python train.py --model="sound classifier" --dataset="simulated sounds of rotating machines with and without faults" --gain_aug_db=6 --win_length=512 --num_classes=3 --norm="batchnorm" --depths=[6, 6, 6] --stem="single" --label_smoothing=0.1 --loss="cross_entropy" --adamw_lr_other_params=0.0022 --batch_size=256 --weight_decay=0.04
Rows from block 6 of a small sound classifier, named by matrix and row number. Rows with one number belong to one channel. Each number is 200 + 30 x the weight over its row's rms, rounded and kept within 0 to 999. All counts start at 0. After the name is the row's rms in percent of the matrix's.
After each channel's rows are labels from the 100 clips, of 14848, where the channel reaches its highest value: "top examples" is what is common among them. Only what is clearly more common there than usual is listed. The data: simulated sounds of rotating machines with and without faults.
# convs1: first pointwise conv (model.blocks.6.convs.1.weight, 128x128x1), inputs 0-63
# convs3: second pointwise conv (model.blocks.6.convs.3.weight, 128x128x1, transposed), outputs 0-63

convs1.123,095,202,210,183,185,170,199,229,204,222,238,210,170,213,228,156,213,148,135,212,205,148,252,229,176,156,148,223,181,203,239,207,143,221,194,197,264,185,202,208,195,215,157,186,186,148,169,232,207,236,124,179,176,212,258,178,198,226,152,201,246,196,202,251,163
convs3.123,112,198,194,185,227,198,156,160,219,198,188,200,167,227,201,193,218,249,216,133,179,166,181,183,172,236,184,196,185,216,232,164,230,223,225,189,238,232,215,220,170,178,200,170,236,192,179,173,197,166,146,217,190,216,229,233,245,226,211,177,190,245,191,228,207
top examples: piston engine

convs1.28,099,188,193,206,214,197,209,167,223,250,149,206,159,243,201,212,210,232,193,166,190,122,166,234,225,186,192,205,204,219,223,244,194,147,172,211,186,174,162,198,157,218,205,193,160,216,196,132,169,194,187,204,163,206,152,185,248,232,153,165,198,219,220,155,248
convs3.28,098,220,138,222,187,175,236,173,190,227,210,222,222,219,186,156,220,163,200,225,229,171,185,167,251,182,251,226,176,191,202,179,186,174,176,193,174,156,200,182,167,190,144,189,194,191,156,162,231,181,267,219,218,189,159,176,191,209,211,172,191,230,206,168,196
top examples: piston engine; speed: medium

convs1.68,114,182,196,156,203,174,191,192,179,188,214,185,143,168,170,230,279,221,258,202,167,206,209,187,197,197,213,168,238,162,263,181,198,216,196,194,201,206,175,199,219,224,210,207,188,165,131,157,235,200,186,194,194,195,245,221,240,236,120,166,186,151,177,205,155
convs3.68,099,160,174,183,222,226,232,173,171,211,188,171,200,189,184,223,164,156,189,210,205,174,148,198,162,221,202,204,206,206,182,112,158,186,158,230,163,177,218,192,218,183,134,219,203,199,171,131,218,185,203,202,178,227,186,184,166,168,208,176,184,196,143,194,168
top examples: conveyor; text has "speed"; speed: medium

convs1.20,099,200,201,192,231,189,200,210,207,204,156,229,117,166,191,169,199,190,186,169,197,171,177,160,254,141,283,192,212,202,204,201,233,160,185,180,228,187,200,138,273,166,176,182,214,221,213,178,201,207,215,211,185,246,233,184,200,220,204,223,193,208,223,170,202
convs3.20,109,236,207,212,208,170,206,221,172,133,182,203,215,184,162,262,215,214,187,206,197,255,199,161,229,170,179,215,220,200,185,206,222,169,203,186,216,250,190,203,221,223,146,219,214,184,169,123,203,168,240,196,208,198,180,173,213,214,178,167,179,201,180,211,163
top examples: compressor

convs1.126,098,208,232,147,180,223,192,206,192,220,152,186,216,229,216,134,200,159,192,184,189,171,231,255,216,160,144,165,208,234,172,163,185,255,217,204,243,213,208,142,192,192,222,193,261,163,181,226,223,223,218,194,219,237,208,209,172,240,177,229,232,227,208,222,187
convs3.126,099,184,174,190,191,172,214,246,152,159,227,168,193,196,218,176,187,163,156,120,200,168,160,159,190,156,214,162,160,197,239,211,177,173,208,187,146,231,199,185,216,173,224,188,204,191,233,208,220,242,244,147,162,192,205,209,149,205,160,211,195,168,207,176,178
top examples: speed: slow; piston engine

convs1.54,098,239,227,218,178,249,173,213,230,187,203,275,146,145,208,171,136,182,202,188,206,200,239,197,152,216,217,195,221,243,172,164,211,200,233,165,189,231,204,133,181,150,172,245,266,215,188,217,219,170,224,247,192,189,222,182,198,179,278,222,209,164,210,175,221
convs3.54,107,174,182,178,214,223,191,215,209,219,219,197,233,245,233,277,192,169,195,208,160,206,159,240,226,186,235,234,213,208,263,231,166,146,199,216,231,197,146,204,172,160,229,227,213,226,164,191,142,221,157,201,215,226,191,247,190,215,260,167,200,269,209,226,232
top examples: piston engine

convs1.23,101,211,237,184,239,216,208,222,200,203,250,233,223,208,213,198,207,174,153,157,197,185,181,198,184,275,251,236,213,121,205,236,133,191,211,165,135,226,227,197,149,211,210,165,196,226,183,146,174,187,225,168,219,175,154,171,248,144,170,207,219,217,207,217,182
convs3.23,093,234,185,235,162,190,193,275,146,169,163,207,192,192,223,205,208,150,207,213,185,201,254,143,187,248,203,178,153,160,212,192,162,206,210,179,186,214,233,189,148,194,161,256,163,177,230,194,234,224,210,200,216,157,123,199,180,196,235,228,177,205,241,180,190
top examples: piston engine; compressor

convs1.21,109,200,184,204,240,241,143,218,146,188,226,174,188,147,154,126,160,188,189,180,149,188,217,184,192,131,173,143,202,165,216,221,180,172,170,205,211,211,213,225,160,193,203,175,151,160,217,185,191,221,237,181,250,249,184,180,205,160,203,159,159,142,185,220,180
convs3.21,101,219,262,201,193,192,162,181,235,208,234,177,142,182,253,180,208,185,240,206,233,170,227,172,179,196,208,199,196,149,198,237,171,140,190,168,233,215,256,201,224,154,181,223,188,175,153,179,212,211,217,177,172,231,235,157,253,250,197,208,168,187,169,191,146
top examples: piston engine; compressor

convs1.84,103,224,206,225,182,196,185,193,160,233,198,227,209,236,246,220,186,152,218,180,270,183,221,217,197,217,204,230,200,273,239,187,176,189,185,182,211,220,163,233,204,224,213,231,221,193,162,159,205,212,189,228,205,257,213,205,188,203,253,191,198,192,226,222,226
convs3.84,102,205,281,177,275,192,176,267,226,146,195,191,206,191,208,222,165,188,232,195,181,208,204,234,169,195,200,234,178,216,245,254,187,213,188,216,181,201,228,191,263,173,217,203,154,217,195,246,222,196,177,221,209,199,201,145,250,239,192,186,194,195,275,173,199
top examples: piston engine; speed: slow

convs1.43,112,222,262,232,228,229,212,225,212,200,165,182,235,271,245,140,243,144,124,215,199,159,206,180,152,150,165,234,180,182,208,195,169,200,191,231,170,179,199,206,219,222,206,178,211,230,219,202,213,205,155,188,137,239,236,181,202,201,223,212,219,212,174,177,192
convs3.43,096,171,223,202,178,183,166,167,222,202,178,180,197,235,171,189,250,165,189,232,187,193,227,186,225,144,204,165,254,223,204,197,242,148,202,203,223,233,237,250,204,198,219,254,191,237,238,201,159,195,174,237,231,182,206,175,170,156,185,235,222,273,194,210,215
top examples: piston engine

convs1.81,090,203,214,215,198,225,229,296,227,230,196,164,187,206,219,187,230,157,181,196,174,253,182,206,234,205,180,180,145,189,182,193,153,187,187,190,196,185,174,212,267,187,207,207,212,228,195,229,220,230,176,189,195,196,232,193,241,211,204,271,208,156,217,224,228
convs3.81,079,193,208,153,225,203,230,222,142,161,210,163,224,211,183,222,144,217,220,197,163,194,227,168,204,194,223,199,164,170,199,234,231,197,260,230,157,217,202,259,228,175,235,205,174,250,207,192,197,243,253,263,180,187,204,184,217,168,225,202,224,198,215,167,227
top examples: conveyor; speed: slow

convs1.57,109,211,219,209,174,180,220,180,224,213,159,255,238,167,220,229,189,207,154,201,166,188,239,179,218,193,211,141,153,173,194,250,186,186,206,215,203,217,187,152,182,193,232,236,215,185,217,195,192,234,214,215,223,192,233,173,241,247,194,240,197,223,225,197,194
convs3.57,105,181,223,241,217,230,253,213,194,206,193,158,247,233,180,233,221,219,204,194,221,186,204,210,258,227,220,217,205,229,219,227,223,200,164,114,229,179,220,200,219,205,193,247,200,129,230,136,256,202,269,142,193,222,175,188,201,149,185,242,211,165,143,152,207
top examples: speed: slow; conveyor

convs1.14,104,175,210,249,200,180,212,173,216,177,204,109,198,197,163,207,271,200,214,216,256,241,177,196,189,196,183,205,239,121,247,252,195,166,203,214,217,179,177,199,210,192,211,123,182,187,206,162,226,184,161,225,210,208,239,167,204,154,183,210,190,188,157,175,203
convs3.14,097,225,230,247,185,198,190,185,151,195,167,187,172,198,238,222,194,198,213,139,143,216,225,173,176,250,202,208,236,174,252,191,213,207,199,221,171,267,234,190,233,140,177,194,209,222,226,169,175,208,249,184,178,159,228,170,167,162,166,193,211,217,185,173,236
top examples: conveyor; speed: slow

convs1.66,109,200,155,201,266,231,212,224,193,145,203,195,209,176,191,201,221,192,219,190,177,205,242,186,238,205,212,153,211,230,166,227,226,219,252,154,201,164,270,205,175,204,186,187,213,156,243,215,193,236,160,219,219,219,201,232,220,210,186,201,167,208,213,195,175
convs3.66,099,249,164,217,198,238,244,211,191,200,237,229,198,199,195,201,213,218,185,211,237,207,141,180,231,184,120,211,231,237,225,235,286,184,233,240,213,158,164,228,199,207,255,190,180,200,250,184,223,186,200,207,165,202,212,177,186,155,231,178,200,231,144,159,212
top examples: speed: slow; conveyor; compressor

convs1.52,101,146,187,205,220,163,200,195,209,242,161,209,205,221,172,182,168,144,221,205,201,193,214,180,189,248,180,148,145,185,156,141,209,192,183,189,182,246,200,155,265,206,254,194,202,171,233,185,205,242,252,203,168,200,245,170,214,179,185,159,201,206,234,247,203
convs3.52,101,177,242,211,195,183,214,170,157,208,167,180,188,187,173,230,261,226,188,237,182,200,208,196,204,163,183,209,164,206,258,187,189,254,156,167,191,207,190,218,154,215,160,227,279,108,218,211,188,219,235,196,191,218,160,195,213,226,183,202,216,160,206,218,178
top examples: speed: slow; conveyor

convs1.11,092,197,207,220,271,190,193,201,183,250,190,164,213,210,223,178,166,280,220,245,169,153,235,206,207,136,191,181,222,169,235,181,200,176,233,146,244,187,189,218,209,196,177,192,197,201,236,192,210,181,171,237,244,196,175,144,255,215,199,229,187,194,237,177,164
convs3.11,090,198,197,171,208,218,261,259,203,217,246,185,200,204,182,179,199,200,291,201,194,175,217,177,246,173,204,162,178,236,198,218,194,185,227,228,265,205,217,178,206,219,198,187,239,186,232,221,206,152,206,169,212,218,209,219,255,249,243,213,117,141,220,235,210
top examples: piston engine

convs1.109,104,245,177,241,182,205,197,172,161,169,257,218,260,206,167,228,211,205,228,161,212,235,189,197,232,208,159,229,184,218,199,193,229,193,267,183,244,239,192,180,216,195,208,227,201,227,180,246,265,203,184,210,286,172,190,179,177,196,178,124,244,217,238,217,173
convs3.109,096,267,251,177,224,187,205,194,183,180,200,214,212,161,248,203,160,243,259,162,199,211,245,183,195,198,161,251,276,203,200,224,194,177,221,200,166,190,160,235,244,157,210,211,133,201,243,239,232,169,213,163,194,234,211,248,202,160,235,218,204,203,246,157,183
top examples: speed: slow; compressor

convs1.102,089,171,186,180,242,156,169,246,216,220,179,201,217,315,235,206,176,198,166,181,194,182,180,225,171,161,290,171,169,238,228,135,159,232,204,243,203,231,237,180,208,238,161,194,216,213,202,192,230,242,231,204,201,240,224,153,183,209,157,185,162,201,186,222,210
convs3.102,100,211,173,183,215,185,180,174,229,192,149,214,204,229,200,196,172,205,139,207,245,180,197,236,219,160,197,140,204,224,203,195,153,247,202,242,265,219,177,188,199,178,196,200,229,161,183,210,182,190,242,194,175,237,200,202,186,199,177,245,240,228,210,196,188
top examples: piston engine

convs1.33,095,228,250,221,206,226,239,156,246,221,220,205,184,282,220,222,157,240,238,228,188,164,173,210,236,136,220,229,183,209,253,230,236,207,247,143,179,184,192,144,195,224,196,224,153,172,218,181,247,216,163,173,219,182,213,234,213,200,193,165,178,222,157,169,177
convs3.33,100,194,166,214,168,189,179,205,187,201,228,191,212,185,204,203,203,198,200,170,233,139,179,144,217,270,166,235,247,205,253,236,217,217,194,259,191,203,213,152,155,201,194,219,188,187,251,183,220,189,194,217,160,198,176,222,230,200,220,225,211,248,208,221,141
top examples: speed: slow; piston engine

convs1.103,089,247,226,221,170,189,164,225,182,238,160,232,189,250,200,194,231,170,196,216,194,184,223,217,242,189,214,193,203,190,191,169,159,193,253,201,207,174,181,173,196,225,229,194,145,154,165,183,181,223,194,209,192,178,185,211,221,145,178,200,230,282,161,237,229
convs3.103,095,189,214,183,184,133,167,181,166,218,187,259,161,199,202,180,138,170,233,231,289,195,210,111,223,168,223,209,156,234,149,210,211,218,175,183,199,183,184,189,214,181,150,213,190,209,220,281,158,157,235,196,188,193,220,217,189,251,209,216,164,165,180,232,182
top examples: speed: slow; piston engine

convs1.127,096,228,180,189,146,173,119,206,267,215,239,190,232,231,222,206,206,203,213,229,188,244,254,282,178,155,196,164,173,177,211,201,207,230,210,182,176,243,275,233,203,220,175,169,236,153,224,193,217,215,254,270,195,215,180,188,199,210,183,206,212,203,161,212,245
convs3.127,104,218,136,201,189,215,180,209,217,194,215,201,209,161,158,136,222,183,295,193,174,246,284,245,240,227,181,189,234,163,209,234,254,191,208,138,164,205,172,199,157,158,219,199,206,226,197,172,156,175,148,180,212,264,208,195,197,208,209,176,198,202,203,178,188
top examples: piston engine

convs1.59,097,182,228,152,184,218,191,213,208,186,213,161,223,166,210,183,229,235,226,222,195,219,204,253,202,188,186,261,158,99,143,208,147,188,197,187,192,180,261,220,213,170,210,178,214,188,212,173,225,190,238,238,264,145,222,170,218,175,243,166,177,198,177,180,219
convs3.59,090,234,191,174,191,185,240,158,177,181,190,220,201,197,203,162,203,210,217,179,203,148,247,222,220,215,211,219,184,197,176,225,127,162,183,223,221,157,168,189,247,162,195,174,194,242,184,234,180,199,216,178,180,180,167,205,181,223,194,208,199,192,194,194,214
top examples: piston engine

convs1.35,103,207,235,206,194,198,228,237,188,193,207,252,174,216,198,220,205,174,221,188,235,235,161,169,215,202,135,215,183,205,245,166,252,191,176,198,238,173,186,180,208,190,224,145,124,203,238,204,180,232,160,188,215,224,208,227,188,199,179,182,199,229,204,169,195
convs3.35,113,192,209,175,258,208,208,158,226,242,197,181,165,167,249,224,200,238,193,253,209,209,213,206,244,226,214,243,209,202,180,208,152,264,179,193,183,127,189,230,256,226,235,164,186,184,183,178,219,214,212,166,214,254,221,235,207,192,201,184,199,178,204,190,209
top examples: speed: slow; gearbox; turbine

convs1.87,101,204,171,227,229,208,179,222,182,181,191,268,234,145,199,221,173,173,184,181,287,247,245,228,237,182,150,211,211,226,197,214,191,200,221,217,191,198,238,190,193,192,160,176,206,180,175,131,208,171,184,225,110,158,174,190,225,205,208,236,207,205,204,185,187
convs3.87,106,161,181,165,204,190,224,191,226,246,219,231,170,188,207,162,172,208,194,233,212,177,205,192,216,175,180,195,188,204,262,285,246,265,203,181,235,148,157,238,242,249,225,222,182,210,210,258,154,211,229,200,171,213,262,233,168,210,153,211,188,163,202,140,241
top examples: piston engine; imbalance

convs1.117,098,213,269,173,218,170,192,204,194,174,185,251,195,228,201,226,214,249,223,217,200,170,220,164,188,202,245,217,222,218,166,232,183,174,153,239,232,199,208,142,229,182,220,224,247,183,223,201,192,219,215,212,221,186,196,272,216,224,223,183,208,227,154,205,186
convs3.117,106,193,212,170,159,145,173,207,212,213,197,196,82,191,185,205,238,197,206,264,182,168,223,231,226,216,163,250,193,161,171,173,194,221,223,257,180,237,196,122,229,208,221,164,238,228,216,175,179,190,194,170,242,207,154,201,211,152,180,245,178,195,183,210,241
top examples: speed: slow

convs1.71,093,263,210,152,234,274,194,221,242,223,228,187,222,213,217,177,216,253,206,155,224,205,175,207,191,199,205,252,153,174,216,119,191,191,216,183,228,171,234,222,170,194,190,190,219,225,262,221,212,244,169,211,207,227,223,200,246,144,216,194,188,192,241,210,195
convs3.71,078,199,149,187,182,179,217,232,228,176,209,188,194,219,205,213,224,185,167,209,200,263,258,162,205,197,225,244,177,194,185,224,164,232,220,179,170,234,151,188,218,218,165,243,189,133,161,184,118,183,168,225,190,208,271,198,184,189,220,190,206,205,192,201,198
top examples: conveyor; speed: slow

convs1.61,099,179,194,227,239,233,197,172,190,225,180,173,192,209,252,246,246,132,199,248,171,188,177,228,215,139,230,183,221,233,230,210,205,200,253,205,194,219,168,192,214,231,260,251,184,235,196,187,193,193,195,175,205,214,165,188,178,190,227,189,303,249,226,186,189
convs3.61,105,220,193,218,200,209,232,119,139,223,146,228,188,250,175,177,187,208,168,193,235,167,171,204,193,146,246,177,259,165,212,218,162,198,226,130,179,236,232,220,183,164,224,230,223,177,232,204,272,200,169,188,193,189,163,225,185,229,203,181,171,170,169,185,184
top examples: compressor; piston engine

convs1.63,099,141,220,220,195,257,214,200,188,171,184,247,224,222,189,229,232,194,175,180,210,210,184,159,206,177,203,203,193,216,213,223,255,181,171,187,209,239,211,242,201,165,237,207,231,204,251,187,182,203,243,168,172,218,254,186,243,250,232,254,202,210,159,196,198
convs3.63,090,171,220,230,232,192,222,204,230,207,234,292,210,234,233,247,163,223,229,164,216,245,203,238,155,192,225,192,199,216,206,161,180,232,193,184,208,124,222,187,186,249,191,199,250,193,214,239,172,172,242,218,209,268,179,214,200,162,176,233,187,163,253,184,202
top examples: compressor

convs1.17,093,206,204,181,276,185,184,214,211,257,208,228,184,232,165,130,191,201,226,185,218,238,208,194,179,189,178,209,229,161,186,203,276,179,202,184,148,208,210,195,127,155,201,205,202,205,190,221,185,221,214,216,235,225,212,178,183,122,189,155,208,194,232,183,143
convs3.17,103,188,177,186,160,196,240,184,188,198,245,159,124,223,242,216,228,166,188,147,185,193,182,246,239,176,238,216,216,211,171,177,232,238,146,239,196,209,241,213,229,191,233,211,200,191,239,232,250,219,136,203,185,226,205,191,177,216,197,290,220,182,246,172,254
top examples: speed: slow; conveyor

convs1.6,108,188,229,225,176,177,177,180,210,205,162,230,234,136,212,214,213,190,155,252,167,158,204,163,233,196,186,194,243,157,194,231,217,222,192,199,250,198,174,194,203,278,137,147,248,201,245,185,199,215,138,231,188,163,177,202,194,268,175,186,223,197,162,159,251
convs3.6,097,200,181,199,154,147,178,196,193,198,199,187,203,202,218,203,233,158,194,186,227,217,187,219,216,221,205,178,118,199,179,171,236,195,194,127,207,230,181,171,216,185,211,169,188,203,185,195,108,245,150,259,291,188,239,215,214,184,206,209,178,189,214,159,200
top examples: compressor; piston engine

convs1.62,099,266,204,158,169,222,216,149,258,225,206,196,170,219,179,213,185,200,230,168,191,153,223,189,221,189,182,176,235,145,156,189,202,210,125,227,212,158,248,185,197,153,305,180,227,231,197,204,202,209,204,225,212,158,250,197,178,229,246,190,171,217,180,174,175
convs3.62,088,187,158,145,221,139,179,198,190,227,181,201,229,172,142,234,211,186,239,200,196,217,160,247,198,194,246,233,254,201,208,199,182,239,225,204,166,221,217,183,194,196,181,224,171,194,233,173,178,221,234,194,176,187,200,212,207,201,229,164,242,216,187,200,201
top examples: speed: slow; compressor

convs1.124,100,208,139,160,180,205,198,187,207,179,193,216,197,203,177,165,213,178,179,195,214,214,158,143,200,237,210,175,187,193,196,212,198,268,185,209,224,175,197,209,203,222,242,217,174,181,200,181,166,180,175,225,225,162,230,213,215,123,216,215,213,244,202,173,185
convs3.124,103,198,153,194,218,231,223,164,243,172,128,228,198,185,201,173,212,254,221,231,256,238,183,216,180,252,248,231,119,171,185,149,243,207,196,157,186,199,180,259,177,232,140,198,218,186,209,229,191,208,207,187,232,239,250,176,173,208,241,181,193,160,185,180,180
top examples: piston engine; compressor

convs1.40,094,233,227,212,217,198,154,191,199,198,183,177,180,201,178,219,195,263,220,158,218,206,204,160,236,228,189,241,177,254,209,201,195,213,155,217,189,138,206,172,229,189,192,189,193,208,236,194,216,207,211,206,241,258,168,181,204,247,244,148,208,205,207,184,227
convs3.40,091,178,173,216,240,178,194,193,186,185,208,191,170,216,231,169,179,209,263,210,210,204,179,279,228,188,221,194,189,162,201,198,167,191,239,195,158,184,203,249,247,204,195,242,187,172,198,181,189,191,218,249,187,258,212,188,213,205,223,281,260,197,267,204,164
top examples: conveyor; speed: slow

convs1.31,101,226,161,165,192,194,169,225,232,183,227,215,157,192,228,193,201,217,197,159,166,116,162,216,216,165,218,190,133,187,168,188,184,163,178,219,211,253,226,186,249,212,241,162,222,191,168,251,169,201,195,195,178,181,240,200,220,214,190,199,246,194,203,164,140
convs3.31,095,161,184,207,219,201,205,206,224,160,219,180,182,136,187,202,264,206,193,261,129,217,157,238,193,238,225,181,197,196,199,211,214,228,244,212,185,191,216,223,221,190,198,199,240,225,220,252,256,215,225,232,184,161,223,204,197,176,187,176,190,237,225,177,221
top examples: speed: slow; piston engine

convs1.64,106,234,198,278,186,239,233,202,200,192,206,149,174,188,229,178,131,165,241,164,205,174,185,148,174,190,211,169,213,191,218,139,246,212,202,214,216,199,217,156,169,212,171,202,232,188,196,232,236,144,221,228,223,221,196,163,195,177,164,217,209,169,200,226,255
convs3.64,098,231,205,170,214,128,251,232,170,149,203,141,199,165,213,200,237,204,192,179,183,183,200,203,207,188,226,222,173,195,182,181,249,196,176,203,187,191,229,206,252,225,188,224,204,198,261,271,215,179,206,161,218,206,179,220,174,205,159,209,219,199,206,195,172
top examples: conveyor; speed: slow

convs1.4,103,190,153,173,215,247,140,218,227,225,171,184,184,197,120,184,219,236,174,193,205,245,207,145,171,212,132,193,219,197,185,239,184,198,150,209,209,154,190,234,159,188,227,245,96,206,207,213,159,180,186,181,238,215,219,203,221,178,162,168,180,197,211,176,199
convs3.4,099,135,210,261,240,198,207,203,180,172,199,216,223,187,228,187,203,179,196,213,272,201,183,163,235,200,219,230,189,187,181,166,164,196,164,169,210,207,203,206,202,197,235,227,185,142,234,237,209,251,179,196,152,209,193,132,215,179,197,164,165,216,191,196,173
top examples: conveyor; speed: slow

convs1.69,099,178,192,214,223,202,209,179,226,225,204,224,227,221,204,212,216,211,169,205,193,217,231,161,210,236,179,186,185,222,157,204,212,224,172,190,244,216,220,249,240,179,191,227,191,182,125,181,265,237,122,221,210,229,183,226,238,245,208,125,210,250,214,245,213
convs3.69,111,217,220,253,225,212,211,243,236,162,243,201,189,192,205,207,233,205,213,199,248,179,187,229,171,189,140,200,184,195,196,136,177,176,102,232,217,114,159,199,238,260,196,212,221,213,151,175,228,200,228,240,196,176,229,181,225,209,197,155,213,200,224,189,202
top examples: compressor

convs1.88,099,177,196,196,184,192,193,221,210,183,169,168,177,161,168,159,164,226,209,142,251,172,191,214,207,215,207,163,203,194,207,183,162,177,200,217,186,180,236,208,175,201,209,240,216,276,178,207,200,170,211,204,137,189,186,153,250,204,209,215,236,202,237,251,220
convs3.88,094,200,233,165,189,218,164,206,197,143,184,187,225,181,172,250,237,190,195,228,189,219,121,186,209,202,171,151,200,230,185,213,195,189,147,194,178,194,226,148,221,136,189,222,242,170,213,238,176,170,187,277,189,181,190,207,258,179,178,211,202,234,146,232,185
top examples: piston engine

convs1.15,104,216,223,176,218,227,217,202,247,148,245,185,207,180,174,236,223,204,237,229,239,235,149,176,201,194,204,208,188,196,238,195,157,159,217,192,193,188,202,177,222,217,210,213,240,242,203,152,181,183,185,178,205,181,201,208,198,186,197,221,192,159,235,278,115
convs3.15,100,190,158,168,218,201,283,203,198,148,200,174,201,205,176,234,207,151,209,231,198,234,200,218,185,166,192,237,211,242,180,190,241,176,178,221,172,188,263,129,227,261,195,204,221,226,211,221,179,178,209,168,221,182,210,235,178,165,183,200,244,212,218,190,267
top examples: conveyor

convs1.112,109,216,178,266,167,223,199,166,229,233,200,163,145,206,219,227,173,132,204,215,149,180,157,238,216,203,256,225,186,224,219,211,242,237,183,194,210,217,210,196,208,156,206,180,186,246,174,173,178,208,261,233,216,226,229,213,219,189,168,178,194,244,189,191,171
convs3.112,093,158,165,224,204,204,205,171,185,196,193,142,236,183,166,157,172,164,182,199,205,184,157,220,225,168,177,180,174,174,150,217,199,166,196,177,238,152,181,161,217,208,200,223,196,193,198,184,220,138,188,150,138,186,203,234,159,192,185,160,174,168,161,178,191
top examples: piston engine; pump

convs1.37,104,206,200,204,201,189,157,222,162,230,180,267,183,252,225,186,217,211,188,211,176,224,191,183,196,185,198,188,196,209,187,204,216,163,172,175,242,207,162,201,223,205,172,156,219,173,193,213,207,179,211,174,251,222,178,140,224,233,216,206,187,212,187,220,183
convs3.37,093,167,194,222,209,171,194,252,225,207,260,141,214,173,220,156,203,237,179,215,257,196,200,191,230,165,217,211,214,169,204,176,225,196,213,196,186,252,164,143,218,255,206,211,187,198,266,211,149,207,225,229,192,171,131,179,186,239,266,252,172,185,225,193,219
top examples: piston engine; speed: medium

convs1.95,103,225,221,194,144,204,224,149,231,147,182,211,198,236,222,196,135,208,210,211,189,211,143,155,224,282,210,240,258,196,218,166,239,205,234,269,140,222,169,262,193,200,205,174,193,207,262,221,157,233,199,230,236,204,194,190,172,196,247,204,215,183,188,166,209
convs3.95,103,185,187,240,200,207,134,240,231,163,188,200,165,201,216,164,202,176,191,193,246,137,129,201,211,178,223,218,183,169,232,220,137,228,161,233,186,221,209,174,122,216,223,226,217,184,210,172,192,193,221,212,199,180,185,212,181,212,184,172,220,216,238,224,186
top examples: conveyor; speed: medium; text has "speed"

convs1.42,108,179,235,167,219,204,143,216,216,165,210,139,170,217,236,212,161,230,176,218,176,264,183,171,201,174,194,192,222,226,183,164,233,211,191,226,204,217,210,172,192,207,157,219,156,189,184,209,223,176,196,230,200,232,248,247,221,182,224,159,219,192,174,192,205
convs3.42,108,157,202,197,206,213,232,225,189,200,196,232,205,211,180,208,189,197,201,154,189,258,152,256,229,207,240,209,145,228,186,208,178,186,186,183,202,158,156,164,256,159,183,193,175,172,194,246,171,226,211,218,216,203,217,152,148,221,239,211,193,201,172,219,237
top examples: piston engine

convs1.120,101,160,151,203,232,195,227,223,275,169,239,231,163,188,160,272,181,222,183,193,217,211,221,192,144,222,177,172,167,219,161,224,156,180,252,210,210,220,193,207,199,170,204,257,175,178,184,208,193,203,207,210,171,207,210,191,181,203,201,188,227,175,191,211,131
convs3.120,112,235,199,241,221,293,208,236,208,218,209,186,243,230,232,203,167,241,205,240,175,206,232,174,185,218,216,184,199,140,205,185,224,213,198,191,166,234,184,231,174,194,194,206,184,192,214,191,185,194,243,225,180,188,237,221,233,190,234,177,185,124,182,123,121
top examples: conveyor; speed: slow